{"arch": "dit", "model": "text-conditioned image flow-matching model", "dataset": "cartoon faces", "train_examples": 101725, "image_size": 48, "horizontal_flip": false, "conditioning": "text", "objective": "flow_matching", "cond_dim": 256, "tokenizer": "char", "vocab_size": 27, "text_encoder_width": 320, "text_encoder_layers": 6, "text_encoder_norm": "rmsnorm", "text_encoder_norm_position": "pre", "text_encoder_activation": "silu", "text_encoder_mlp_ratio": 3, "text_encoder_head_dim": 48, "text_encoder_fused_qkv": true, "text_encoder_bias": "all", "text_encoder_qk_norm": true, "text_encoder_parallel_block": false, "text_encoder_dropout": 0.05, "text_encoder_inner_norm": false, "text_encoder_positions": "learned", "cond_dropout": 0.1, "logit_normal_time": false, "norm": "layernorm", "activation": "squared_relu", "head_dim": 64, "fused_qkv": true, "qk_norm": false, "inner_norm": false, "moe": "expert_choice", "num_experts": 16, "moe_every": 1, "expert_mlp_ratio": 0.5, "experts_per_token": 2, "shared_expert": true, "patch_size": [6, 6], "layers": 14, "width": 192, "positions": "learned", "residual_init": "none", "optimizer": "normuon", "muon_scale": "match_rms_adamw", "lr": 0.0021, "momentum": 0.9, "nesterov": true, "orthogonalizer": "newton_schulz_5", "adamw_lr_other_params": 0.0021, "grad_clip": 1.0, "gradient_centralization": true, "steps": 2200, "batch_size": 64, "epochs": 1.4, "lr_schedule": "cosine", "final_lr_fraction": 0, "warmup_steps": 110, "weight_decay": 0.4, "adamw_weight_decay_other_params": 0}
Rows from block 3 of the text encoder of a small text-conditioned image flow-matching model, named by matrix and row number. Rows with one number belong to one neuron. Each number is 128 + 32 x the weight over its row's rms, rounded and kept within 0 to 255. All counts start at 0.
After each neuron's rows are labels from the 100 texts, of 14976, where the neuron reaches its highest value: "tokens" is the input token at the peak. Only what is clearly more common there than usual is listed. The data: cartoon faces.
# fc1: MLP up (text_encoder.blocks.3.mlp.fc1.weight, 960x320), inputs 160-319
# fc2: MLP down (text_encoder.blocks.3.mlp.fc2.weight, 320x960, transposed), outputs 160-319

fc1.176 [142 136 134 131 135 116 106 145 152 137 142 159 158 157  58 142 129 113  86  94 150  99  95 117 116 109 116 177 102 108  61 124 175 144 102 109 183  53 129  84  54 128 128 166  82 107 128 198 138 143 152 135 159 151 128 119  99 117 142 174  68 149 159 130 177 123 146 109 145  88 132 160 132 140 133 124 164 146 108 153  42 169 189 138  87  83  78 169 158 118 157 124 135 168 118  86 115 116 121 118 139 168 123 135 131 153 169 177  83  94  77 131  58 153 120 149  99 164 102 125 145 146  97  88  98 123  96 130 166 126 128 105 176 122 182 133 188 154 127  52 147  42 106 196  70 151 140 140 182 162  81 134 148  80 183 152 142 106 164 140]
fc2.176 [ 98 131 144 110 140 132  99 100 113 125 113 110  99 106 115 129 110 121 183 141 148 113 148 112 119 177 107  60 154 131 175  96  83 171 160 132  94 169 166 155 199 140 119 128 167 132 147  66  93 125  70 157  80 103 150 141 183  87 110  59 125 104 106 167 111 115 106 173 136 129 125  94  83 141 145  99 107  58 166  78 198  92 110 145 134 115 141  77  85 132 132 152 133 128 150 189 113 139 157 133  95  86 136 160 146  92 118 111 128 131 115 108 191 135 155 105 140  99 103 164 156 141 126 185 169 174 169 101 125 134 173 185 117 135  49 106  77 121  98 190 125 200 112  70 173 104 142  86 125 101 178  84 127 138 126 152 113 105 147 132]
tokens: "u"; "t"

fc1.178 [131 107  99 158 129  70 111 107  92 111 157 178 144  85 133  72 131 188 187  78 110 156 160 192 168 178 126  87 166  80 121 104 166 144  84 166 167 180 130 110 191 138 176 141 105 119 148 152 155 154 126 193 150  79 126 119 102 167 107 140 150 159  92  80 100  91 147 118 122 164 152 115  92 122 153 108 140 148 101 142 133 169 112 121 142 142  77 133 150  94 121 156 175 156 101 183 131  85 154 143 171 140 163 216  99  92 132 165 152 123 151  85 137 145 109 106 156  96 114 182 188 123 115 143 141 128 103 120 162  94 136 151 116 106  92 124 159 113 111 100  89 139 116  84 195 122 144 143 180 147  90 155 142 123 146 115 118  91 128 121]
fc2.178 [ 93 126 160 150  92 192 123  95 128 132 100 107 116 158  97 148 102 107 118 181 108 100  98  95  91  85 129 136 143 183 123  77  72 118 121 134  84  83 110 177 110 110 105 138 142 114 199 109  87 162 135  77 147 222 128 120 150  48 148  80 122  91 162 154 125 102 106 169 116 112  75  91 167  46 154 120 104  97 127 121 138  75 161 170 118 133 106 161 140 168 143 107 101 119 123 108 130 183 123 118 129 110  90  57 132 145 110 106 123 136 137 161 129  95 173 149  74 178 122 109  89 139 103 106 150 117 163  96  86 149 125 120 138  80 111 145  80 128 160 126 116 117 163 118  66 128 142 148 110 128 123 128 108 121 121  71  91 125 154 120]
tokens: "b"; "u"

fc1.698 [111 101 168 142 173 102  88 127 131  94 190 157 143 182  97 109 133 149 205 141 150 149 110 115 136 144 105 137 122 175 111 176 117 134 101 139 115 126 177 111 106 111  97 132  91 144 166 137 108 145  89  34 128 162 132  95 152 179 162 109  64 173 111  77  94 119 155 169 102  62 114 200 170 113 111  95 178  45  96 152 120 127 133 134 121 160 178 100 107 162 218  95 114 131 133 109 119 142 163 129 123  63 162 192 119 174 142 124 125 114 147 115 126 117 140 165 154  85 134 140  74  71 114 133 117 163 120 125 147  89  65 140  88 106  75  89 172 160 127 167 163 156  88  79 170 136 169 172 167 107 178 110 171 133 146 127 119  87 120 141]
fc2.698 [128 105 140 117 101 102 185  99 141 184 128 125 163 109 153  81  87 105 148 113  90 136 151  97 206 111 167 166  91  95 160 129 106 105 136 119 110 155  65 162  82 152 133 150 153 138 150 132 149 175 134 128 114  90 145 196 134  90 141 172 185  93 111 149 152 145  69 140 166 117 139  55 110 179  85 142 124 171 133 137 159 161 110 130 151 175 121  80  78  95  85 156  66 124 108 118 208 164  60 120 171 159 147  77 146 105  94 151 144 153 155 117 151 142  76  91 123 164 140  98 154 182 146 120 151  95 162 145 156  82 156 137 165 101 157 150 173 115 120 127 145 123 193 148 116  90 107 130 164 162 117  91 102 111 145 148 119 155 109  74]
tokens: "l"; "m"

fc1.548 [147 152 137  63 175 127 141  91 151  75  97 166 121 151  80 180 156 186 140 115 126 165 123 161 170  65 134  96 128 115 104 108  93 129 106 165 112  67 114 167 135 137 101 159 128 125 135 157 135 125  93  92 161 152 153 121 149 177  84 187 126 169 152 112 169 161 183 104 163 118  75 153 112  57 127  83  80 183  66 110 109 134  87 157 119 112 118 138 167 132 112 125 174  89 120 131 145 146 134 184  62 131 180 130 151  88 151 119 217 149 185 126 133 161 102 125 127  94  75 108 208  89  54 112  98 123 160  92  68 129 169 152 114  63 114 144 108  94 163  84 128 170  32 143 190 180 145 131 110 119 124 163 143 117  90 137 116 108  85  96]
fc2.548 [169 126 157  89 100  90 136 125 132 173 159 102 143 101 171 197 190  68  95 123 167 104 108  89 136 147 121 101 169 128 159 139 113 144 101 136 111 121 183 107 105 140  95 114  86 138 119 132 118 127 140 128  50 121 162 113 174  95 150 105 142  67 110 170  69 159 102 109 112 126 174 144 151 189 184 119  87 143 234 224 165 174 172 128 118 117 161 114  61 140 122 157  73  53 199 146 117 141 171 115 167 109 104 146 108 129  89 132 133 127 134  91  68 130 149 161 175 167 128 153  99 138  96 158 123 186 104 153 160  82 131 110 163 152 134 133 189 151  63 163  89 142 184 188 104 101 122 127 165 114 138 101 132 116 136 203 199 159 175  86]
tokens: "l"; "k"; "w"; "g"

fc1.234 [165 170  85 174 107 162  83 144  60 105 121 130 167  97  97 100 171 123 152 155 161  91 140  88  72 151 111  84 111 125 158 125 165 123 120 145 151 106 152 148 194 100 104  66  97 152 118 148 149 156 146 101 180  78 106  86 149 125 119 107 141 124 131 142 125  75 160 134  89 121 148  79 186 153 116 174  87 138 104 118 153 119 181 100  98 138 180 155  99 136 154  92 118  83 141 135 125 134 102  72 167 162 113  89 128 115 142  90 145 129  98 185 126 103 177 148 190  85 132 129 112 167 188 117 132  98 187 153 143 119 111 162 165 111 133 103 162 111 176 108 195  95 104 127  87 111 155 108 107 137 176 146 148  99 144 148 160 170 129 144]
fc2.234 [105 127 151 153 143  84 169 143 140 151  94 173 103  98 126 119 107  94 137  75 125  57 167 164 136 176 130 104  88 182 154 154  86 166 142 131  84 123 150 143  73  93 117 171 152 199 140 182 119  79 160 179 113 123 129 189 147 138 126 185 101 147 118  60 123 135 120 141  94 140  85 145  93 133  72 122 155 158 188 111 127 144 117 150 170 161 111 168 144 129 117 183 121 101 137 110  88 165  88 139 104  94 131 178 158 138 152 189 123 106 122 126 153 111  97 123 177 148 129 113  82 133 131 114 164 165  65 112 168 160 122 103 138 104 117 167  79  92  92  88 110 141  72 130 163  81  71 105 105 129 118 106 112 177 102 137  72 131 113 123]
tokens: "a"; "n"; "t"

fc1.756 [142 108  94 130 117  54 189  93 109 110 127 126 144 133  81 172 141 118  96 105  63  88  72 124 129  73 190 158 150  84 119 163 167 141 116 125 105 106 137 105 104 103 126 107 132 113 146 140 184 121 117  93 145 113 137 150  81  80 179 107 124 164 138 128 122 139  79  66 107 107 127 156 107  72 146 161 145  82 152 202 164 122 135 133 130 172  89 190 138 141 162 140 164 114 156 112 165 136 210 130 106 141 111 139  68 142 109 149 114  81 172  80 162  94 110 125 100 148 138 127 181 125 142 151  90 155 130 121 131 122 146 171 165  73 114 128 130 182 126 122  98 105 141 125 144 118 185  99 183 145 100 177 135 133 116 170 161 142 114 136]
fc2.756 [125 109 119 140 121 202  64 153 113 170 133 113 113 122 159 125 158 125 142 156 130 145 155  96 118 164  82 120 133  89 172  77 117 112 139 104 137 138 140 148 181 132 121 180 119 110 163 109  99 146 152 136 102 137 125 115 127 188  78 170 119  75 106 123 166  83 139 207 112 166 109 108 163 189 128 156 144 202 144  73 104 132 112 130 150  71 142 100 127 171 120 134 113 144 122 117  66 119  48 158 162 171 131 115 213 132 130 130 120 137 165 160  96 134 160 164 159 117 124 175  88 138 102 102 187  90 138 164 165 131 144  98 117 148 142  92 122 100 109 129 136  96 146 164 138 126 113 138  78 116 141  75 151 115 118  68 108 128 111  99]
tokens: "u"

fc1.516 [106 100 103 148 177 100 131 121 125 169  80  74 141 151 109 102 175 110 122 103 134 107 112 147 108  86 152 105 158 146  87 104  76 100 100 125 112 122  38 119  98 208 106  98  67 124 106  65 104 138 129 137  94  85 156 140 107 122 161  83 111 144 125 131 163 106 120 135 109 134 136 145  97  90 127 171 111 106  97 131 148 141  92 114 136 117 124 154 154 145  64 172 168  78  86 131 142  92 120 125 185 132 161  89  69  87 138 123 110 107 121 138 153 145  87 120 153 124  98 111 158 107 106 123 185 188 171 150 124  76 161 144 109 107 150 128  70 130 127 113 115 107 181 131  90 140  48 161 116 110 159 175 133 135 180 155 143 145  70 164]
fc2.516 [139 144 158 109  85 159 134 106 118 110  98 168 148 124 182 158 143 149 152  97 128 129 102  91 189 142 105 170  83 109 142 110 184 186 171 148  96  75 189 101 187  61  95 116 161 167 111 189 105 127 121 124 171 101 102 145 123 185 114 169 135 145 122 135 107 207 143 113 105 163 143 134 158 154 146 132 102 157 180 160  92 116 159 156 101 125 130 123  68  89 191 131 116 134 152 146 100 172 155  92 100  96 124 128 165 128 147 129 155 146 134 160 122 143 155  88 132 132 168 105 121  87 119 107 107  85  78 144 129 143 103 157 130 158 140 138 164 135 141 133 120 160 114 150 147 155 187  84 137 185 111 132 108 115 132 123 125 101 181  72]
tokens: "l"; "g"; "s"; ","

fc1.409 [155  92 161 135 137 127 128  82 106 148  85 102 117  99  63 134 124 123  79  81 200  70 146 149 148  88 102 185 184 143  97 186 169 141 190 132 165 145  98 180 129 150  70  68 157 130 134 179  96 176 171 105 133 129 167 155 144  45 193 165 124 109 145  89 121 159 129 155  94 125 145 174  90 127 141 180 187 128 110 116 137 155 100 104  84 137 113 148 103  85  96 153 132  97 136 133 104  82  81 161 166 125  94 108 112 130 122  89 102 137  85  97 124 145  81 144  81 112 166 125 139 143 104 105 177  97 157  73 131 123 152 103 134 102 167 183 111  98  92 124 152 146  94 113 175  58  88 169 177 141  78 136 102 105 153 121 126 121 145 159]
fc2.409 [ 75 158 102 148 100 126  99 189 111 123 192 152  99 155 135 100 162 157 153 143  82 200 100 128 164 137 124  62  84 150 151 126  84 162  84 114  80 132  96  90 142  97 132 168  72  95 134 124 165 117  95 175 106 106 108 109 125 157  90  82 106 192 133 135 158 152 145 107 133 125 116  99 169 102  99  69  76 131 133 117 138  75 126 132 144 138 121  92 112 163 144 102 119 161 149 116 119 184 181 101  94  95 142 152 112  97 137 181 138 154 110 109 142 130 179 154 173 132  70 138 103  71 100 130  78 133 108 207 120 155  80 122  96 179 124  98 121 144 196  95 138 110 158 128  92 174 134 119  92 161 163  83 176 163  99 145 134 160 155  95]
tokens: "a"; "t"

fc1.118 [172 174 142 165 148 148 104 113 161 185 103 148  79 154 152 172 138 172 120 131 123 140 140 157 158 134 148 148 168 145 150 124 138 112 108 144 128 142 160 100 123 189 119  96 133 177  73 109 153 118 155 102 141 134 149 180 157 121 173  90 106 113 161 146 137 152 128 159 149 111 146 142 128 117 106 177 138 164  79 190 145 126  58  97 161 159 133 166 101 124 126 170 197 114 194 132 136 115  72 137 144  72 107 106 151 100 115 158  76 170 132  87 154 119 118  69 107 154 139 109 118 121  65 109 192 141 116 105 150 157 149 153 109  76 154 184 192  87 107 165 149 101 150 118  90  98 168  80  98 108 122  81 154 102 150  86  98 124 147  88]
fc2.118 [120 142 100  65 117 136 156 105 176 110 151 128 111 166 126  83  99  93 161 120 142 114 114 115 117 122 129 100  85 122 103 181 122 167 104  87 136 118 134  84 102  38 157  87 126 125 169 115  98 127  84 145 132 117 126  93 129 167 171 171  82 147 141  70  88  98 139 146 138 130  96 126  92 190  99  75  86 117 165  72  48 150 182 120  68 116 137 125 145 156 169 147  79 123  99 112 121 128 122 158 139 187 102 131 120 154 101 113 199 153  69 184 137 201 173 154 132 160 110 137 121 162 164 149 114  72 155 117 147  91 112 157 114 165 147  96 124 152 126  94  96 136  83 129 128 151 104 174 118 148 143 131  97  94 176 162 146 135 126 122]
tokens: "l"; "n"; "g"

fc1.532 [ 75  97 106 158 126  88 115 126 121 145 185 120 146  79 158  97  98 103 167 105  85  85  85 151 119  58 109 117 141 165  92 140 156 117 109 136 154 166 132  56 106 184 175 122  89 130 139 170 118 157 157 101  79  76 145 118 130 133 115 136 164  83  77 124 105  87 126 120 143 144 134 116 183 187 160 156  97 100  86  77  86 162 130 102 150 108 149 155 145 139 164 115 105 135 145  92 138 163  74  77  99  84  80 176 139 153 147 157  85 169 130 130  71 139 193 139 155 135 150 111  75 150 115  98 170 182 158 136  53 125 156 113 158  58 167 143  85 152 140 185 109 120 153 159  72 114  85 171 137 186 153 145  89  91 107 181 152 134 168 133]
fc2.532 [155 167 120 137 103 101 156 130 130 141 119 128 128 123 153 160 162 182 102 116 141 135  92 151 148 162 154 113  94  99 201  94 145 118 109 118 113 112 137 173 154  61 121 187 149 139 144  65 186  93 122 164 144 167 109 147 147 111 145 151 152 165 139 159  92 167 113 102 142 100 140 152  89 103 141 115 112 164 167 115 136  82 167 157 109 154 152 135 163 116  94 110 204 100 102 190 182 157 128 144 123 184 192 122 119  98 164  79 203  91 103 135 183 121 102 142 119 123 143 145 147 107  81 143 114 153  92 169 181 140 147 167  93 196 119 136 198 127  80  74 143 124 123 161 169 139 165 114 111  91 113 122 180 144 163  25 117 117  61  91]
tokens: "u"; "i"; "w"; "y"

fc1.652 [ 83  81 155 151 138 110  94 190 119 117  80 119  80 166 130 163  71  99 186 128 129 140  87  92 101 117 176 148 103  99 140  96 149 160  86 144 158 121 156  78 198 112 107 128 136 116 144 153 148 158 146 138 156  41 158  78 113  89  64 126 148 118 144  81  52 127 112  75 184  68 162 154 170  65 170 224 113 111  78 146 161  81 120 142 154 110  62 107 166 113 165 149 169 158 114 106  71  95  94  95 116 146  67  81 110 178  74 131 148  63 141 165 156  92 146 152 137 133 117 103 114 146 152  71 150 157 129 123 133 169 139 163 102 155 124 146 112 162 126 132 146  92 115 144  86 180 159 152 185  79 152 130 136 155 101 133  86 169 128 105]
fc2.652 [105 145 102 144 131 107 156  99 106 120 108 181 160 110 135  92 139 111  84 137 133  82 184 104 139 129 103  65 155 127 103  89 141 123 158 142 113 157  76 204 115 190 210  92 125  85 185 151 131 108 196 141 132 177 166 163 127 183 197 164 163 143 142 117 180  98 138 194 112 201 123  92 119 173 123  72 126 104 157  83  82 140 103 120  69 118 169 217  99 107 121 104 140 145  76 148 185 117 149 159 141  92 152 190 100  73 127 111 128 150 114 102 105  88  91 151 128 133  99 150 139 102 115 139 133  70 116 128 109  90 117 141 167  87 113 122 101 104 159 115 150 152 109  88 178  50 158 131  89 161 119 152 142 117 143 176 168 117 103 164]
tokens: "u"; "i"

fc1.480 [119 174 149 134  70 142 132 135 167 148 157 163 117 110 148  32 117  84 140  97 162 168 132 139  99 131 105  81 132 123 136 130 118 139 138 155 118 114 149 153 115 127 130 103 111 124 117 111 113 130 123 171 104 149 116 149 173 175 117 131  96  80 117 186 158 147  82 166 169 100 195 113 141 221 177 188  95 118 120 146 111  64 127 141  72 134 183 132 193 152  90 137 139 125  94 100 143 137 166  87 116  79 132  98 142 129  78 120 118  84 114 133 160 117 139  70 106 170 116 169  97 167 116 155 128 160 146 169 145 129  91 161 162 141 192 160 135 103 157 189 115 139 103 150 144  78  91 109 107 126  99 107 149 130  82 134 167 144 145 136]
fc2.480 [184 116 108 132 195 100  99  84 109 156 127 109 107 145 119 195 129 144 181 113  80 152 138 166 165 158 202 163 116 175  75 145 121 100 104 104 121  94 118  93 151 112 155 121 133 103 114 122 146 113 162 122 133 116 116 166 118 125 150 110 116 167 177  93  43 136 137 168 108 135  68 116 148  72 103 100 186 142 153 172 124  90 125 159 176 172 128 153  86 117 174 165 105  55 156 135 123 154 128 159 154 149 159 157 178 116 193  91 174 141  98 130 152 150 105 156 185 117 183 135 148  62 162  94 157  73 102 106  82 164 159 105  87 163  67 119 144 120 126 115  94 141 138 129 123 145 124 144 143 180 148 166 113 134 160  86  73  81 120  99]
tokens: "b"; "u"; "l"

fc1.630 [ 73 141 127 123  66 144 129 112 108  84 157 135 158 102 127 127 152  90  92  99 123 109 102  74 123  98 134 129 127 153 172 134 130 147 165 173 129 138  90 105  85 144 131 126 114  76 116  52 149 135  79 163 109  92 116  69 133 121 142 130 146 122 123 117  56 111  71 166 119 113 147 151 111 110 124 118 158  81 149 159 175 149 152 104 127 148 118  73 175 194 194 140  93 133 188 136 153 100 109 140 122 123 116 179 131 140 164 172 142 161 141 166 105 196 200 130 168 144 107 103 107  89  96 134 118 123 157 112 152  77 139 192 136 160 192  93 172 102 154 170  91 114 138  86  83 130 159 114 188 143  94 139 113  99 142 151 110 172 192  95]
fc2.630 [135 113 155 126 196 105 176 111 168 190 119 106  72 143  91 131  97 135 164 157 156 154 130 106  96 214 123 116 120  99  29 100 105 137  92 140 116 130 157 176 170 122 131 103 111 198 194 144 142 135 139 161 168 149 103 118 130 150 158 138 154 176 142  84 188 146 133 136 145 115 113 144 111 150 121 197 131 152  88  97 118 108 135 166 143 123 115 139  98  70  88 153 195 122  97 124 116 127 137 145 129 154 138  65 138 109 114  96 149 124 114 106 181  86  89 144 101 125 133 117 125 162 169 116 147  88 103 103 102 177  51  78 148  99 105 157 126 211 157 127 173 120  84 142 211 158 113 129 129 150 121 106 168 202 103 105 109 139 119 102]
tokens: "b"; "d"

fc1.20 [139 114 181 174 115  82  97 180  61  88 145 167 138 182 139 117  87  94 107 144 145 142  65 136 129 124 145 136 149 123  87  95 127 142 174  98 129 154 127 176 221 171 151 186 131 170 106 166  80 140 124 155 151 146 110 107 106 157 106 122  99  98  98 164 159 113 120 142 178 156 170 136 178 141 143 115 106  96 161 161 130 139 182 132 102 133 208 102  97 154 124 143 176 134 122 151 151 133 120 151 120 114 143 129 133 171 141 178 167 124 146 140 190  89 178  96 128 182  93 222  94 153 120 130 124 102 150 161 110 131 180  61  79 148 148 146 182 102 143 149 121 143 143 138  71 122 126 128 180 135 137 133 129 144 157  81 118 111  92 110]
fc2.20 [147 144 120 131 116 162 175  88 138 209 108 117 148 128  88 107 170 155 129  74  92 109 183 160 143 113  76 114 137 134 109 133 147 169  81 178 107 122 132  76  65 153 125  54 101 103 140  84 181 143  85  81 151  97 115 116 143 140 150 122 139 166 176 115  77  69 129  95 140 103 101 165  86 131  91 146 149 178 131  63  95 104 101 105 118 141 102 190 175 119 141 153  90  99 102 103  68 153 145 115  63 131 162 154 159 155 141 122 156 112 148 101  89 185  88 169 132  52  99  73 164  75 157 123 186 131  68  89 129 143  92 161 177 142 163 107  78 142  84  74 142 118 107 142 163 174 133 117 106 152 122 156 143  96 113 138 157 163 121 136]
tokens: "b"; "i"; "e"; "u"

fc1.245 [156 163 119 109 172 205 160 176 103 120  89  92  85  89 122 130 127 128 153 126 149 116 156 127 133 158 114  98 156  88 132 145  86 109 146 129 124 142 183 104 150  99 168 105 153  83 146 113  85 100 111 115  94 119 101  90 152 117 104 118 126 149 134 134 157 146 201 159  66 189  90 143 161 199  81 168 217 136 110 146 138 145  73 131 147 101 104 112 151  75  76 142 142 160  96  88 140 108 190 121 140 108 122 131 112 115 169  88 168 104 113 171 111 141 167  60 144 129 116 130  48  73 130  75  98 160 134 111 145 174 131  76 134 115 154 157  93 127 185 173 107 128 136 187  85  80 125 138 110  90 125  97 141 119 104 200 114  96 164 116]
fc2.245 [146 134 200 185 132  40 116  75 127 144 151 107 114 182 112 149 135 141 121 167 140 133 103 137 137 138  96 138 106 144 130 140 143 120  72 128 127 101  86  99  90 112 116 185  75 149  79 107  99 160 101 159 126 122 124 147  96 164 186 134 103 109 107 138 102 116 116 121 149  64 131 164 108  91 143 103  43 136 150 139  74  94 147 141  96 128 185 157 149 123 120 131  71 108 137 187  72 122  88 142 152 133 112  62 139 104 121 168 109  71 130 130  98 112 146 180  87  98 149 130 228 166 153 208  87 121 152 118 114  95 144 123 113 125  91  87 165 135  80 110 139  90 141  95 150 135 117 128  87 125 114  92 106 154 163  56 119 114  99 106]
tokens: "l"; "i"; "g"

fc1.382 [ 85 178 126 163  97  67 114 147 111 191 115 101 140 125 103 119 184 133 152 142 155 156  95  85  80 106 103 146 146  55 134 162 130  62 121 140 200 136 145 146 145 105 140 127  77 157  94  86  97 128 150 107 159 182 133 113 141 101 194 161 123 114 130 132 107 191 185 166 163 161 125 162 123 127 123 165 107 111 131 167 105 111 104  64  69 122 106  92 146 158  65  97 131  82  89 110 135 164 131 112 152 131 118 146 128 156 177 113 166 119  87 145 146 149 179  76 104 102 145 100 107 136  85 125 115 120  52  86  79 137 118 124  97 134 136 104 163 121 168 151  75  80 138 132  73 139 161 140  90 149 119  75 130  92 148 157 159 137 122  96]
fc2.382 [114  81 140 134 123 161 146 116 186  92  93  95 106 155 216 135 148 146 109 135 112 135 132 120 225 107 100 118 127 166 142  76 150 125  50 139 103 103 136 118 110 173  66  77 186 118 121 138 128 133 102 133 112  59 171 139 102 132 135  88 115 162 144 177 139 112  90  72  79  95 193 127 128 152 177 135  47 130 141 154 128 126 146 164 177 117 178 186 172 101 133 175  35 119 160 130 139  93 105  98  88 123 136 167 132 120 174 138  87 144 160 151 134 119 122 125 123 123  79 160 104  81 130 133 157 142 145 173 127 103 120  88 128 113 119 114 124  99 100 113 164 141 143 167 160 104 104 109  55  93 125 144 171 141  77 108 120 177 133 139]
tokens: "l"; "d"; "s"

fc1.626 [150 138 128 177 171 146 112 162 104 168 111 169 120 154 126 146 116 161 105 116 177 130 107 117 123  86 109 142 107 118  98 126 111 122 136 150 134 106 144 156  79 132  97 132 166  96 186  81 144 119  81 133 177 132 116  73 130 105 113  96  52 104  92  63 105 167 162  99 115  94  91 117 119 121 132 123 117 144 177 124 108 137 113 183  84 184 129  68 103 108  80  87 135 144 189 145  91 105 145  99 159  83 149 178  89 201  79 113 112 128 164  97 102  99  86 170 123 191 178 138 166 168 117 117  91 132 116 107 158 195 121  86 125 113 135 139 164 157 167 133 191 144 102 133 207  66 115  58 125 112  83 163  82  72 107  62  79 201  89 144]
fc2.626 [138 104  98 109 107  90 125 161 107  91 160  44 159  89 128 128 160 116 133 153  99 173 122 106 150 116 148 103  77 188 135 113 136 170 143  92 172 176 102 147 196 107 170 177  96 162 133 197 107 138 133 159 104 108 171 145 112 127  59 145 175 144 161 134 142  75  61 141 108 103 165 115 120 116 122 134 106 122  96  88 166 182 115  91 169 106 118 185 105 146 186 125 143 122 116 124 169 168 120 189 114 160 145 117 157 113 122 138  80 103  66 146 182 151 150 138 104  85  67 160  95 101 161 124 156  84  86 134  99  74  96 172 143 163 134 125  89 102 111 141 116 142 166  71  81 146 165 189 140 153 159  92 181 191 175 166 138  90 159 133]
tokens: "a"; " "

fc1.79 [ 93 150 203 154 132  98 104 142 170 143 157 107 134 139 151 130 186 183 110  51  80  74 196 153 113 152 131  77  61 142 140 110  98  79 177  92 164  81 144 178  80 131  93 140 124 146  98 182 157 168 123 166 160 110 143 132 108 110 113 125 122 107  71 190 110  73 156 166 140 166 126 125 139  94  93 114 105 148 118 157 164  89 128  82 125 136  50 158 132 163 151 114 133 184  90 113 147  79 109 133 157 188 172 184  89 165 160 116 112 139 102 138  99 153 183 148 141 127 156 116 108  75 124 115  74 119 146 122 133 149 107  89 143 128 130 120 108 157 136 143 164 131 127 137 153 114 143 193 152 150  96 145 179  63  99  82 123  92 143 145]
fc2.79 [132 106  94  91 153 148 122 112  72 160  72 167  77 117 133 118  69  86  92 184 197 168  95 150 181 122 110 168 168 134 132 159 103 172 114 131  57 154 117  81 164 137 125 130 164 127 156  72 103 101  94  77  66  92 102 127 116 122 156 112 181 188 126  82 128 182 118  98 148  76 176 128 116 125 147 151 110  90 123 135  67 103 113 123 113 154 183  92 123 110 116 164  73 106 160 114 101 160 161 106 100  73  74  89 170 110 115 141 146 132 151 148 145 109  66 134 110 159 104 133 157 156 106 137 189 135  94 120 131  76  92 168  81  62 122 110 142 143 147  97 102 131 163 100 118 119 113 107 153 108 124 121  71 183 113 160 130 168 104 121]
tokens: "l"; "r"; "u"

fc1.422 [136  77 112 179  73  37 145 142 165 146 173 108 155 125 125 132  83 111  88 101  84 145 107 116  98 124 194 130  89 145  80  75 136 138  76 158 109 152  85 138 162 172 137  96  85 165 132 157  84 103 167 116 129 111 101 125  77 119  92 145 140 109 155 157 102 110 105  77 130 130 168 178 102 104 132 176 149 112 165 144 160 159  78  78 148 124 123  79  75 162 164  99 132 188 110 181  93 148 131 144 138 183 120 156 135  87  85 128  91  81 187 120 196 146  83 198 137  97 100 166 154 155 113 133 149 122 132 149  84  94 100 164 102 181 147 116 123  97 107  91 113 137 128 109 140  88 175 133 114 116 118  90 167 169  93 165  81 128 144 171]
fc2.422 [110 163 143 192 140 200  97 112  62 119  85 144 171 128 127 196 159 187 221 135 164 133 175 104 115 144  99  86 163  94 181 191 161  98 157 170 190  84 143 133 111 104 146 160 170 119 169 141 115 166 138 153 106 190 137 118 185 127 125 128 131 119 102 116 162 160 169 165 112 171  76  87 183 101 124  82 164 138 138 114 100 138 166 141 116  99 114 170 191 106 111 104 156 102 102  64 112 137 170 154 149 117 123 174 146 131 175  91  98 154 104 167  93  86 144  72  83 171 149 138  65 148 111 146 133 139 164 104 172 138 162 132 144  79  99 148 134 118 154 145 162  92 149 104 142 144  84 128  84  91 164 148 122 171 177  68 149 130 105  82]
tokens: "u"